A small class-conditioned spectrogram flow-matching model, trained from scratch: layers 14, batches of 256.
Rows from block 3, named by matrix and row number. Rows with one number belong to one attention dimension. Each number is 500 + 50 x the weight over its row's rms, rounded and kept within 0 to 999. All counts start at 0. Numbers have three digits each.
# v: attention query, key and value (stacked) (model.blocks.3.attn.qkv.weight, 768x256, the v third), inputs 0-63
# proj: attention output (model.blocks.3.attn.proj.weight, 256x256, transposed), outputs 0-63
v.138:422473605503449514519485568481532408449547453465595530502434406425583523466492492499568539501615416425562554523525539549421451509498446493535500553493527471525578548420483499568614496416500521
v.139:331492480604602406536550437516473488533426499538468511484559480383455472492501515478508515460433494473550487561579493498482533458439474532498516571554464526416475413541509495421483463408489569
v.140:634488500430518547421444513489474559541519422475475520524449567509437472470546524484447536501554497493526473537425519387518451487502510516397519473467610452489446603440490538453477524438584475
v.141:494478511556470472534474499503487489498454481538598597455423526502555545545271520487515499503576504500505445515443562508512525408506509630534506507499482480485567477501515501565470593445439485
v.142:549463451505470495513488495500504574490366571642528511591577376600496452450509519472490551559536482406493545506410476507499442498482416527359499537510481575379490490515515487493502560394529524
v.143:463544523586428493453494504499502454472469428522502498492588493421528506471489436552516520485596476516523629440431409539461566598572426463545499481510544500503464469547601468498517452467471511
v.144:481476532542486576552433485524455565564439433469532543434524566495489475403651547599426566494545394548477500562475398417484584428490510463608603544519529543529460543528382504551517522600516526
v.145:493474429505486460431526479477420458428465505520536500506448432451453482492516522497525463503370488498495544427512552604546541548605495400493536539531549545589529483502549450502479517536517465
v.146:425522453550540510472573458500500560449432495489497427496527490457475481487455502450576476485382534513466485490488512675473542480545468400499494503525443496473527495520469484488385425458460507
v.147:341503470551458515511392502470570463508498451427508492501527490516524500518456501598497524529426436525476395417434471501494482503494453513473574541566581480500549480506449509521496462514363504
v.148:489497483516512495530551520536495479498505600492491488510503625484500503540497494522489484535429496454544513565526466484492522524551639575424442489527578511529521495497525515494484494509460474
v.149:517439505479503493524537497504504500503545488497554562413496413506515456529524509480502432479588444451498500494527503433556595466488602518625491500524541579406483506498547460511655453472569491
v.150:512493441507497408471556447490578522472496501543516470721503459495557491485510501500474510494483495512489367519525509451521246438446428535556515599514580490439472514450504480546456529419509576
v.151:539504449506481505476470496500484451509476556560527501483537457545591469499486508607537495504596501430503519504491540320537497499463545548544543460479513460470504454502501496502608500528626501
v.152:538514502576469545444577439502494508495479449510539392426674556481587489427544609488585497491473548539390508505504492594464548486501465481507601470505512459486492560471443453534512447495491491
v.153:502504563398517539464531507498576568505530469500539551519481502403521492485506501490636466468428430547467483463498482612445483524494502432418519503457534542512463527371414482530397483500505468
v.154:594495598508485460537494448531475523502571455509487498578381507426477487471502533494507474488466578512537572447520489501323351505467544528420628446498489532597521516421500478506484515477536480
v.155:540456517541593493507507450488588517489489504492475514554534400574511445413473474519543429495483531533487617543499491452570507580496501521465525532468502503458536469437518453448579451495436497
v.156:489508603503500530506490499489511527503504449418558581497508472486471502466517524500510498497375499557431369405517486660437497506579496429453494430528494501622464587433494497505439452495438521
v.157:514504482476500531486490475505534337501451579543494443475494556502556495495496515541426529498524483492473669556481460384603528535489515516508501507435549560500494425613551506489668516504491510
v.158:454463442485495484493572452504497506462636547443542496597442492488499486444513534512513502470513518504501476559541489514490492522496492516456556585520495506408532427500484499507586432440432493
v.159:518564598454494506548503541478520535502501459523520483531610524454554503494501459503558463456478490573495347484504467559429430503481496473451499562552421499585521510470420443528401502403513507
v.160:438497497500458498465516469491431461550416482576525532466543446532489442524540515649602501549491496564512535443487541446513444419500408493502484402501500472523533485564520503553511502514501552
v.161:507510479596515512472537536502516426501520485389451389636517505539582439595500436446460558522496455502572519431493389506515524521498457495577433462487532522459490497414501499497488467564501464
v.162:400501435483452448479557508480497493545553424508524471485414564459525476474462511462508506490502515646449480498470497487408476411490508565484511503504510386503505512693571508506481533467491509
v.163:520485520521616440512398485462532522470475511567493575688545400476494533489501524540538480496472491473651549401493541498471412495444504528501495497519513507488573451487490512468457496500530468
v.164:486501487501577517450564528500452494510528501531466560503408496494468476533546521581466461459442456417507495517482566467528580423467529470552421568423603516494504520383493507553520539417497560
v.165:380509519537398423481508496506460598502459484495556435484589407472519619515479503515498494447529527504443503551530525515478472469559523520517501454522474495436487477557524446513432366501498499
v.166:599510588494486477542558512570440557492518522609471494397414552392502515530548524487457501449604508369409553496521535473487571510571432482521563577575429513495500447422473511475495472557473494
v.167:407493483478468492495516646455548481485527536451525501447494444492488511484488502552511508506494520501498534583493524549603463438520490519505480500501571500463434499659529503546431521466429475
v.168:489603469379427469441536467516483397565535480410510480506491566466477567495503498581454497443508533546501436491488501440460450451446484549481504490574435490408527500576479470578614470572483622
v.169:413526533486432509515452498489433513514456489483492438548537459535526533491567504513436540449607442498434482530427437508538477500476496509486496501504561513490427479508478500549470477504608463
v.170:456527500509506530526518399479514390483362511516458520478524492464501499510498485560520531487482530500494614461499553548491537519520480506563499446460483457515488562512554511459574473482451528
v.171:434492454452475455522526510515505500501497548498545468471559514458487492419515515446507497519522501608439478577542528484627512470503514555653552523498506471504501323491436560536536538539489551
v.172:508514562558480603511485546491504483558375520498447524608509445498500518512505466466410578497507468356559513476463419539526527542502511482573432506382496543675504506479456500449554503490512504
v.173:545508540612487462460501426559481516508408518492469587565458511466611495448467506472456512508501499402525527505543530559493544500450523432572494495479493547558535515471474491570606502494537512
v.174:489507490473471510552452475485521434452444520498568550482516534539545522511559505510600466527457469535563536486491584537549500508483430516497499501476546501518514464439491502505477549448502483
v.175:569492524495450530479515503519495480500448489523510579517504421519473563557504411651594512523565424455461525530497500513596491479521432462502424499535534496568516459599494500577514494501422472
v.176:573510519498474498503500603515533435499560502461477474506601479625516533514416439479515466494670491576501550589519451606468373579476453475502502479521524486542419526405577487539525440415496483
v.177:610526499453466506427510539497481509500475558527531494500520537545514448497500521538476481501516502554499562498465567476476628473424469499472463436514485508533625502484463486477443498570497499
v.178:453526517507510524478375690472504451466411500439465495474463625488580448491446494480360508482514454497525523505457513517481585554487366450530475576533474505479566492501497486409527512523552419
v.179:397545506473487506495397534500543565454570621579464467534512597482543512482437483442508494444550541469523485492513459434499512483522592461543498450485481500439533533526422485515411516595517512
v.180:348488478487500624512443427496505501491478552516487476493501537434516523489487507599553503512419455470443563473460487470548496496584473480461500469469500565498586560611498454434431500538482484
v.181:502508530505497499459552628418473461506453459463559404509496482631452401504498508485522496525599501515454499566437464502478477519506379493478533459552462498490504495458516499529494487454538411
v.182:538493551480380488505473477502547501504514573487441510501504414545492512500511499544498521501571397505511474525417501478467544489502496565487542515510414487457516496583466510531474465491475594
v.183:493489522564600582515494494501500511472550490559459548518484474484511471536495517385524502473464549592502408491492509451512501430469488494518514528479456473478504543460450494523381568452511547
v.184:483497487541490553505455474560496431504560522464502499505460432489523569506486502612586513457499472453409557460506459454484488486590455502501472434475554467483482496563447547497488530493456469
v.185:477499465491456500523499411528533483495539524359489513359506441536477536461403528496500501498483457523471499502589397491625493496558576523628545524508465483548506432346439510479528442682470550
v.186:552510512420429508533614453508494547487447494505535544502541402511559495456463483440410456440558531369531507482542525595535519419499488587526504492508425492483506502479467475449501404496457530
v.187:509496497503472485545450505525517527496535505500415532539462601445441478507490496515545496436460635588563454502558466538534487504319614358490503457487474459447465495468542527585483536398518497
v.188:506539483549511511581417496500486518490450474548501506464576382509507526502582557507569483477470475407424561540573500523531420459693557422492535543466492444492492476555486498405426534411460523
v.189:518532445463474370508487499514477495500646480516501461493399543579497475494509456542485557477504492504476478477420503484484439545490476548522437590612572578529466491528426497494357522585510505
v.190:591490521455472513534535484472456471525421418495494486486488706479412592493529503480490489545547500501533497481523493505522500547353475468513510521498496495636487504411503465486511505506633472
v.191:537524538523492519499583551448455560484482453584506497474525507486496470513528526468482472498616442472495578528492503534493483461415499403485533545508515473552496505421501470514520577435575483
v.192:452480502490516563531495556497503548550437617524600589471521386486435485551502514502511425441550479490579493417495532493440618547495449508505519429517468442520466494498489560480513507576561538
v.193:556468513624547549499485493501499501522460421466580611509508441467520517476460500584392503485513501518494495433389398395496382362464548539506484473486554505514514517511523568541628519523517532
v.194:514478473471568546500494498476475322502487554550495466360560488576596454499416502571500496519605502625402504547498512405549500479499531441522501483490429440513502532544553522484502478474596461
v.195:497460544506516489521419435500522440569370555600483524484609580543485536526555510558497551451552577623379538492500509423489461441498419516497412549499470519589497482483546547566515507534481470
v.196:548520498489501582538462508469507497507365503534494573401528533536545543557449486615488552438501498500495546581511494485581504572499476456519435459464433505500519413586493530431544521407535495
v.197:523518516504498435503487515528490501478652461415491504677413488459463513447507510519391500503543581413544545439501590537443381496481471548390518512592539541447502537446474480522517563438497473
v.198:500506438500456481501501497500593543499537501425497500606407479402413498544520494449571520528451493469500458476501411503470511479500509586501492499475570507482472502349535491563423551536486510
v.199:376514481523492508527505502466469464509577505492511391558440568497454445549536511503652437523481499591496391509489507537459536496496486500499490489499521522506494487456482456488346494611516509
v.200:543477495484551532503439499498501482452585432528399516620450447603491472474474423605396606480423415519476453517468461421528403488501594476439505470483529502563514512548583501514549436497491568
v.201:702536499565609591492463495495479557478494475566492531527516515507555472583458555553508486499513526491411496480452567467555487465528519495516505557404485491492503529354508456547592472545520421
v.202:462502499491504500579483535475538509543312563513535543411475514529493481493443488466553505505495467562534511529508499556460615504493430482521441515445469505531504505623461513473488509532508506
v.203:430511501512402465492523478543512527499485443434536498718495445387492497516515499446502499550438486460631414474529417522472497497471506501508500439527511533475497470430434516501466483480538630
v.204:573469451443537515504500484500498472548457557592510536458500670608558540491443440518482507456613494600501510503489528318582511514499500406461501489496513506555541509632607532477555505438563452
v.205:529416437446461526456502540508503512482502538550401487512493510604495441534502591504463541509538438504458508586401587465520376456544514546639528514468570497479628529435473493471436475603478386
v.206:494510480537519490493526513500517502522518468466471514557471573399413471489503490362537494492419530483507474413572505645421597466503418529464510440500542525522500498484535500537283515501499533
v.207:405514505548501559503479593490521501493502486337502552395351512475380500534508511465434499533387514514464456533456469578473408499513473492581501489504567492513468489535482454588473519592376526
v.208:546546593588448554553448474467488412504578565521458512510495488631528560495495527500537479499522527500464563511464485520503439573457459476507516478471497502600468500510490497563556538471503501
v.209:528486522493524548540581519501406506474471391510455466553498502498561509561465506494445461452486413583553481515498418491485396478461473498471499472410518461479494519496455467501436486401463457
v.210:657423539526505475498590512501480490427478465485497490506478533501479495518522518544351509501494494497520566454506528600511512514478500476502497539521492525450509512495506500469479419469462499
v.211:368413433499495486494456565448474493486498513577481471482513461565504487518524477497447509522551489392468522525500514622615548508458554519461452540404556471521498355566592477517612466488593575
v.212:522492442525439514468660496536546473535498451443559490384500500540550500557502619506478520474536496555381461381465519457461515502433408524519526410449498451520499413556480582468453463552432527
v.213:422550454504488515449562500502486525575412443517531508393528628441520506520463452537515492477399415499547514531499490521448525515496422555503411423498522500378504510568468500467501483558534554
v.214:502501511485514531474495495497488438564464499527493422441528583594566502503556502514569464516474499612397560516468504531515548471543465496495461496502490530541498500472560500509397505454451457
v.215:580515475484475519499348557512502504481505691437491421561568358556490576534512439466497467519537511425495463571461490513564531413504560508446497492561554547458500530498537537617566522459486501
v.216:551496494508502472523589481500446546477529357501530455551484547456501512490496491518497472515469550550579500483507529502431446498485448446489487435539502483422495520567500493447466469476546500
v.217:468486540415489534481608482495471507488451564450501496501505537493514503528590499466495518594537577482514485484527588408508445582466520474490498481538494426473493461330563507499422534437492427
v.218:507500513498544512486495473461575450532498497395501545470504427535509472500503502506545478479506471498475501514467502525553522559505519628517500465518496616515501499543500506548570492526500554
v.219:528494480501496442486538519500446500517502387460466479545487499455491457514474497508485501530461548507557429439501549501503376431501494482520524482564501530429510521569501505472449493492482500
v.220:496516526496509482513529454490548506521441509464367504513533485467469548515510504374531539495476489421622542538527497636542504541464528460578440377502501499496453547376485495595475593494551526
v.221:479499508500488553500475453512492502528600571456520492484500461500476498500522507410552493477580513446462500500471507505492545525554509548504497494496491537543518505504501513501559522500487520
v.222:448504413486501441476370405420442568494500565529490530461585508434441530506524503513491500512500519469499500536608597588542503555549541590460489520524494471504510509499502516530504532529441521
v.223:440484512476494500480519470499546518562582496618500476613468475404428590549494493552518513571499509669420431459558492509426358499504459502483526527568562504502491536557481475539503510523465509
v.224:334491505507464574523555478486467446492386658553532500391514684525417363498483496514500474472565487477518537615441523499503623519441467492501518484498505503548479550393461451529524597519540448
v.225:595541496539503483548543507510474561470534483504479611639492448492506534506491529412489497499506458426646501470444493539487333510489469510515522460501493502461492480534473492453540441449560493
v.226:399460431506514545490554561500521497547503606533515479527605546502430521501563486378481487544512502346501467475499514605550375456471545485489468496572504486520498501549493499471589495466565476
v.227:449500429511446471467507504497495499499450518523492397505558620580379488500494494295454490498515494491518502521447523490481434465488572546498478495505481498494499504560484556480513552513507542
v.228:515564495495494452455466483498500415523454451501502509306499427489529520535489520588533519545462530651472508414547575516500539575422458452510509496449427461494499545474500489501533477475482566
v.229:592507526503502523536466504541472619504471465451503498499482398490594447475523580645491473503592497595501556481538514507542508531508513482503528455501501479502501434571540500486492496495518490
v.230:500480467483495488501497426500520512493504581431497511504529668513388448508567379349478490526545474436406466518448503503506439488530603541477433587500549498529488487503501556590504583478487459
v.231:462501524602507593523474546470499520438517418537505533500427510493479464492470527543480491522404420541504511495505499540500476479499509487497445531503514495469505417547502496562643502550431501
v.232:634455567536502518494502566477481527494572436467512553526403395490625521489484532720557502508501502511500499492493516511493517507508460432511568489523500502498506481532509478516570474498437499
v.233:542482494512498444511476500458501503435501472544479491640512301425643532492506530553523523527500591498514498453623542502501473492483495511508493502500437468565501431484499501520564449452552512
v.234:485497417438541436501495512500468502486498498352463551436455475539521497422539574460410484487509528441590430499462458394549492505497505498481583494501623480464529496448435474523622458584488502
v.235:486498427534516509468448475500459419507459490471510555623495510512521565577494485427394501529586488387631482516501503442603435372444547463498405518550453500473504490483507499502645499455517442
proj.138:397463514496395484553584471584596416598524505573522450492545561536500478621503545512519432460523561470638468483648519514479502470519537541543534468516494496424443551469490518517442558550451497
proj.139:372535406468541479495539662533502635474453489492431539510482551393525470477486478473510524433435519494628612491448523548452515540556467459426465495428548512544492385581490541524576553485597510
proj.140:597477440499596533451455497526564514454524511523493485439557406436458477588448487468485519524588501498579511539604519410510463508515555410454485510527517532527561648435509506532483514503592432
proj.141:506499456510531394546427457412519553439433484483490591520499476454485505568599477457521540514567497502519577442450535499467463544434471371365504467479500423512473427499405484509504512604448548
proj.142:557472488454545500435471481507443532465407483434542435466542568486498482502396526412499544452455470439468470430480507486481458530514561459455501478583511555627520448516560635454434513587416557
proj.143:543572561537293566495511439446467457548434509476536468495587500535510549471460455623470448471581432528505408489579538511535517393497643532539524503503476447404556497488523467456500532501475537
proj.144:516478575538441522532479500525528543501428506557471539494565455509515495478308516484536412411510323619492461467487544417523504497478572522479511403498521480471529483496482521469533431456511430
proj.145:544448448469452500525483504468464476484451498492472456486517499489543579555473521507483459483480483510465427483500489465415519591618468486568498520422517488445497434440554460496489435492391504
proj.146:458529448531548425515501539499475550485409566448489463599424484551568689479569509511426513567441508504560516581426566564542486566578500600512502570439457516534496501485450505509619585530456535
proj.147:403499525550478472530512431536514507514519549524485544515538499534504607457517503617479415470527491540516531493498453489547477545595506603494561487534499508529501408509500529505505504496447464
proj.148:456500495548582435519488469547482620543518507534499486503462486488426578441422506503423448442519484427415504471551462487475482474451387506564474422491495559551499484534457501552610513552448499
proj.149:399497497484556472460536505526412491525580461517480469491451528498495521451598500503498521506510498499516571459500504467502653485601474535479442556418490610495451401499548513469416464511534468
proj.150:540469484513568531515576519412593513512472395471441481426465527482562472585461502465523492508470534417512555427454504520450391506461523550465494502497481483584473424524473504485468500488622557
proj.151:495465422470555462498545541521459503537573453502530473471489474517475402420468469502538543528496583496409556545440534517491527494496496464439494567533547426458430499558504574502508513406604462
proj.152:487467473486555490520540468469484523478511473437516443508360554482548561499464499456499491491506562539366345488478499557555491504663499537500495522498483498524397545491494469497504522477491463
proj.153:565509472432562515525588548407623424517476496536542505408589502575524414520500492415533468512500527498357481487477462502501469519556500448432468559566491551498461517456513507535543530451489489
proj.154:572438545543435516502529492470515516471612473503592580459609499491490352583494510511502496515473553487544431657518507500613453508486506498493483521439476476488509596514587567503431504424452514
proj.155:537592546567456462470461487429530554503521446428428455492441544561453357447467437490530498498498440482447465470505512528510517509484503516597496443475454432554511524508502452429478532509446464
proj.156:540499525495496526507534473540510493519346571514548533635483573500515516530500500501490506538423498524498559514508485499526493469599530524497499555516579472478515557480483504476500507508442463
proj.157:501485478461500512500495533422545333538566428532512501398501387504422411494503469492521483553494444520494447480514450503465530496451562386527553490548518532477499493530481501506402492501487436
proj.158:369514555462493472523612539594552498551539502487477440489496516494423439538488519491450518444483495484495437466436501547502509535543567537498585480557475480529517329581516537451453531554333504
proj.159:564493548497481503486510441478421475471389501426497456498398546564542448561532476488498499476523487426499549483470495478517503430555525549578503481500441494399459542406431466426573504609494412
proj.160:417539466449500491531497565493514447497380525397496564559438554509470563549453434631516532494464483583552470527448516384534486514472516453515470546503501424508419498630588503498476525422453525
proj.161:543555449492456565427518459497540496389591419654456477379470396519564474564457601416436451496583506455595487395507508545480548494478489475479518496441470480506503487398475498521513516440507596
proj.162:457499483500507462561474501500500501469513465466497493574520446493481504487513514553601463520500496673513546589603472491644553517526500430454465501501468368470495526647531487500455498471489528
proj.163:448499438499527523432440504507454567497375532438469514382534527501453484534479524545464528508464604454537446526467494504498403503509511521523541508613477497502469453500520503372591452476438542
proj.164:523474492518595477434503473440514500451526485450500492440686500443541510553470492578581503502397506465523424468426552503423614504494480475496496436400570518524481459392504497501433488513524469
proj.165:367456494531490396497500476448498562509421519457499428564401545495529503503550519538397491545592451591551485465469477510536499501560501489455477474499471406494501433494509442526468528486584511
proj.166:554495515500499488485621479526442496510491595385459457516582545438490477461506590424333516533516494441470326474471509564477569489490579524458513465490512502482480466353528504499432571478484536
proj.167:486494474520512480511520448449525430588510500472535499620533515568421609554583500568504501503499519518566476481527527437542479497461471467439440538514525470540483501654479400474436477501448492
proj.168:435456508421381443508498561486542485444499514548519457509503476457493434424513522567534509511454500602556531541518489413575454653519525502529487518471457484595513542545498475476389530445517572
proj.169:479530500484410582452535451476476511454442553498474472483491510502541493521408497539404481527524445541442430412588470512495441497546516508495500500553485480501493479459566509477475542512511499
proj.170:507447496539543505446562503505525465519360580399546504516472550490440514554501529547501525557483492503456377501509578531482504491506511458528510491571474445498505468526487504436503533490450531
proj.171:428495500508451429514465557450480498494453522435487550587398509499512538513501461503489502504537462575468499500504459455507517525485478403500498460518503476513490443497474476512502477472597492
proj.172:581547605505508524477576457509470478516475481512502499443549519499496472501517470459485513564558416279434512476484452558457427374499484506431543533590582501361525504491506541500584501508512433
proj.173:505501513500566487483562499492499508485538501483546560454521404483500426503530533385474488529471496350475496492458511598444445428526466496507576509544591507445522472423502547473563447501435446
proj.174:499569503396511473532476486469511434478454501520497441500560571552448504495470509516648521501517569471580502421439511514424437536497571608529536453543529463521508485478509502502619491477412422
proj.175:573492566501476500570536470477504459502417520463516508540503548471469498493482514590549468417519486497470451503501509515484577542502529434546534504548541461468488484516470562541514509515409483
proj.176:604535550495450521596502427429565460544547564596489501546474538540429524507596526488503416521603507538487445476542523515581404515488569582535506548501548505553498495395436460601498575529506511
proj.177:517585519495473523515474527404533525512518555474509466448487525535534530531433480528468516472522475588500469507471539490491569470551499447492472483489532567514512507546544522539493500489466483
proj.178:538520541470513572532418463526570457607474492540500525497554375543496507552521510566419532532553428477466501473623501567510609518515578502540501532545520537552459443491542515406500496500572541
proj.179:506499482484616537476523475492543516487515520458414483469510365507587499529596560457429544523503633531518465537485486423550504590467479541446573551583437502509499544394504445478602491507499509
proj.180:443525500502497599476528468576501494580479403551577485447449358492539498475473492622508476521432381497428472414516397489457497484505551516608490543531503519555483620498492625501561537497489536
proj.181:583495584396570574552603377493513486548382561518515404557399569554491519511513525500503426501573473511497521500510519499517472552521515454519467503420569420511574499502462455497570539555500476
proj.182:483498535445453487525498497631552501562590470519417495469442515561507431481511535531474520450546475488596584394533475489498490532511505472469549486540437473478477451586517584561523523472458551
proj.183:470473456550558509539415531437483532611546476406506506521515599546542486453499476414528494500500543535425491513472500488447618497503502454520491505475512505526505490474501475563511463506518556
proj.184:547537516469539619510583500505516498503579516493501524427551479482521506620535513650541499502558479539432388535603507522494422477498542383408488537574534507477505538504503513494489488467491426
proj.185:462540495448498455484540505482495473535503492537498453586511523537459472537525431488499501474496480517310497512480402519503473517486456453476476417517465478469520453363486530412421536491382533
proj.186:561529491506473481461567498447351562419416508500655517510450606469538541461495554441444547552505474468581469507487494622502434572482506472528483494482409540494497566520585538497480516426470471
proj.187:490441538507460503495420506485448560422525507446492496499457499481493505551523523503484557610457555521553472512534545571505504514479498608471503526466433485506568488467514551577535464517484512
proj.188:478468498510429476475411528594490521493438465360481506513500637496588466625486637457509548540456516402413486486399509519423411503408482512509468543520461500534504503338544530501593440552523515
proj.189:569491500502480543492521471416505507432583441504577521505541539474501562510477545546511539497538380491501510500546503526477446418497498395524503503426500518451535534491506568486570482501527489
proj.190:571476542501536518503535518476463452448420469492490539519567297493512619475501509502522466443500482512532498534505545498503651507519524538456492506499450504409488472400521431503575468490538510
proj.191:556470458504465535532500459473494551516309594390459507607486470510506456595415456502425503466503448487488466497563499465455421542490448535495474479532542475493494556398463474492587485495499523
proj.192:490475502478530503445482525516504440600476520482468500503543645512471502495511511503552537440547602520440491602478498464491691428508491491418444551487506448443536489539456511479481478462438461
proj.193:565434504571498559498553514567442549468467463519583593499545526416530529555393478583503458507484513512577538497496431476580396505444519536403484607499453548473439511500463632565482433469486517
proj.194:537450535478587501500494493449490461576469517486523499620458540543525355500537482494502452508581588644362566497499501491491417510503468479480476483548565372505523500482497546500592482542496498
proj.195:502500458563517483514468454473520421417471525447541477499472490500498497564444478501458425520564505585345485482431499416450460465498527469437493512425494507485465542476377527536579506494514331
proj.196:564528465498517519484393460536517469504455492509505548564505502512557505589497544500503489581466504458471504509484521546396498439501549492368495582529501514470498486501461501493613506481551559
proj.197:483481436478448446435467532499468495388567505575555500379506434506428512505505487624481501541546543453505440508503584454538364500495508443531553499507505487500542587452567493454455407522527471
proj.198:451489501503452490494505559498507534500542484504450519485581471455486502459498504557515436470547528540467479462515538410456620503499494476545483497551536562541521528424501428579446470514520498
proj.199:458486510453478528501592503490547522526541554462497483471506404518538494424536506554614508503515494596493600557521435502458624379590473570539474460485496501488418550509497519498597491469585419
proj.200:520537489495630513508452488525524570507497495444406527459518510540506481514499434561490547586398430494495577490503557421500450472442505494603484532551528580491497448490541489502498495546563541
proj.201:573471572488518532501473530540503521451420532509465471503461505423526560504520490530461486495423495505517505534500491581494391546501549594455518559526543465527523487355561502518519466495483508
proj.202:472503494502517474531481481545520474500419454510546535472539518517490442483502508380512513495473428477583593554503521504524613496491568491498477470540510547479494519626470542442552432540481439
proj.203:462492501488539452499544511499497501501434521471502499392500564501472508493516546532502489515486451390524584452444373524536549541501492498511554496499495645516489500511530440551501498553528573
proj.204:571508464437490501477539523485484493537470539494544445538583344544582503516549555469483570541564492575465554499519523410493552464544470498466526487499512557533499497590525415558595408495504466
proj.205:371505452464413579556469520520477539546473502498439478516421519625513479499484410400393500538486425515518493497503543494515357534484438494574464484536559430522434553468503547436623510468493438
proj.206:507471532518505509497480498438480496416646457553496497440487353436494496478442474409498481590503565529453482553472498556498741499490520501502502519489537502501498531507469458501443429438503479
proj.207:405465549566497546513475425460564482541582469543483568521602474455449373462464497461504466463436447518548454443502500539484491462470547407554420558507588507439494508542426494528362506469461472
proj.208:495496526491482451468499506414468479475565542499461501437543414555467374473483571500544501446529463493485418486511534499464499495502518502515586497597498497414529522500493455597455437528461450
proj.209:523455500501500505476576513489475521430478542455539506501488494584500516532484503496509458507584506507532562479533532413500465501577375554432527481512491469532557514497579499507578432437527497
proj.210:561563509525452498496444479611487529511433517516514528546505604452497506501392519505491507478534480401588515459523479592514514509511518517511503451570535491548501466461593562507603505453501554
proj.211:445448491569514486471463448515442374630502490427501419513506571583518498458525539502489525411544477409462548497590521484469528492536493496390503505615494502502513467530470464491407525551521444
proj.212:437516489491617532528511496483522414461586450559506485534517498516523543458441514510500511503543507581432524537531483463528456501472542378369453492474544544522649464495345499575496582458485523
proj.213:415479480553517488500488492502538528515495550480513497540408459497541518523498484431551506473489490414584482500495454395531459484510499499425374500439430497564459491512474503474603556422546572
proj.214:478493525505574514475538462499487511473484564431499439471462470562532458504437435572559554499495467606472411415500545615428469482448504500510527569441415530464510479512512481546492514510459469
proj.215:490531539517498539500480449609488465496473379551496501466485500500431467421524469460452452536487484483494538512498523493481578547493494423612602499493514481505519555537510444453441389549499521
proj.216:555474501500517500465503500506452483512443585442561477536491490511515620533518501497456495503467566526506509516501500501537425480516511578499499565494497474508470513527515487457585484499569470
proj.217:357502497528565515499490437431506582527441502588514493485477528506373488510522553600354480433499580509397494466519543501420495488463500494485499461459542394479566459391473479501492501535510514
proj.218:573537506499470530553524519499508472447482437620515497513501503450407340376509544497508449531428489498528569558495495501503533498477502540527616560490497597539556500548501489506433463464496492
proj.219:545506511495516465513494499507515461440368496595526541501528524428540598516504517531521487508408507531508550500486487592512387508476516491544586569503528471536510507505492531506612528511458517
proj.220:494513553561486505457485514575403554504501545537545504508455521518543505554460509423492504579498510362541509485484443501505528466521438545527490475476504586496503510396495461521499417494526604
proj.221:491508495499450502500502504480457398473665424513544467474495413450522432389515493435542456477571486499484479506522478512512613544490497499528495501418486677543494557499495446460436463500462546
proj.222:552496484511513389497422522571428499430458435496462461571405503415504551511503479512509525496467533472508448456496494468516533517456499518460502520392480481589440472495525502561525410503624563
proj.223:428484486503363531536522558381515555459442475397491499444542495582505460522453497523539441508503484657441494504512504492471495523493452501581521493546544404505448531519493485508539469571460507
proj.224:383493453503492546437586519550509552500415519481528487501533505529478468499507485494491510536538550493488520497482514516443615466531444401506478509448502463495533517422460507512531433481471487
proj.225:610574533511476547478477460530516542428553414579500509441511429525570497502474487281498497487498472450596386551460469499522449502559537469595508531446513440454477497614486533476453464456419531
proj.226:497506499493520575434524501407486455436524561521530506484449497503505479492551542462561562555517525437497437501466511519501511467555409567528500463500497501525464578508500448488422447594554452
proj.227:410484502519495492548508452562479536497559471519500432390476435513495488471500507502488485450518519577540496502480502456512510507495455452512573489527515508498482543596495516510375499450479502
proj.228:490453484502500496508471490497479479459502558525541472546539574502402576474494497575529500558528498573460507523518560602480493452513497529535472595500529489500549499522511526516539487496387468
proj.229:503506497497493551542482423447436536459432425563576469498447576582501520489405490420449597517590515500479400501543490573501492510522519548481555541531501459557556415512508489565525464357487535
proj.230:560497481501595463461456496484482417498560466580475591479487390513494509503505482384450488504603417442443498501500500457498543444501464484572517435430518495440459484436491531538443441497441423
proj.231:394493552505532547465513505528547494504546541446496518393529637514460531455476533584475446474447462549465524501489493578493443516565527490575483434497515586468473377537509549493422463432387474
proj.232:515491507503498499572490495529605466449464557554531500628477501492576496514500534516418500386456501467498538471558479509516456508521512527473492481515583477510500491622502409406509525497494499
proj.233:474563448491553463501452519538468499571491497517494481497447491483563588563552493404441522495527613492510470523442535565522399517496516510457519571527451527491453473598514466500532534545539494
proj.234:506539506523502451544503526547524485505412493535467487550488512546510619456371479482410494461503520507524567489524417508464499529596447498500480482633622404531513383492465402514396494494507595
proj.235:442447495499481377512492494505450502598525557537477525466512420467509547487491497498477501545572466428558538512499521486470566557525489469480489502477463508624632442490481501507369454501617482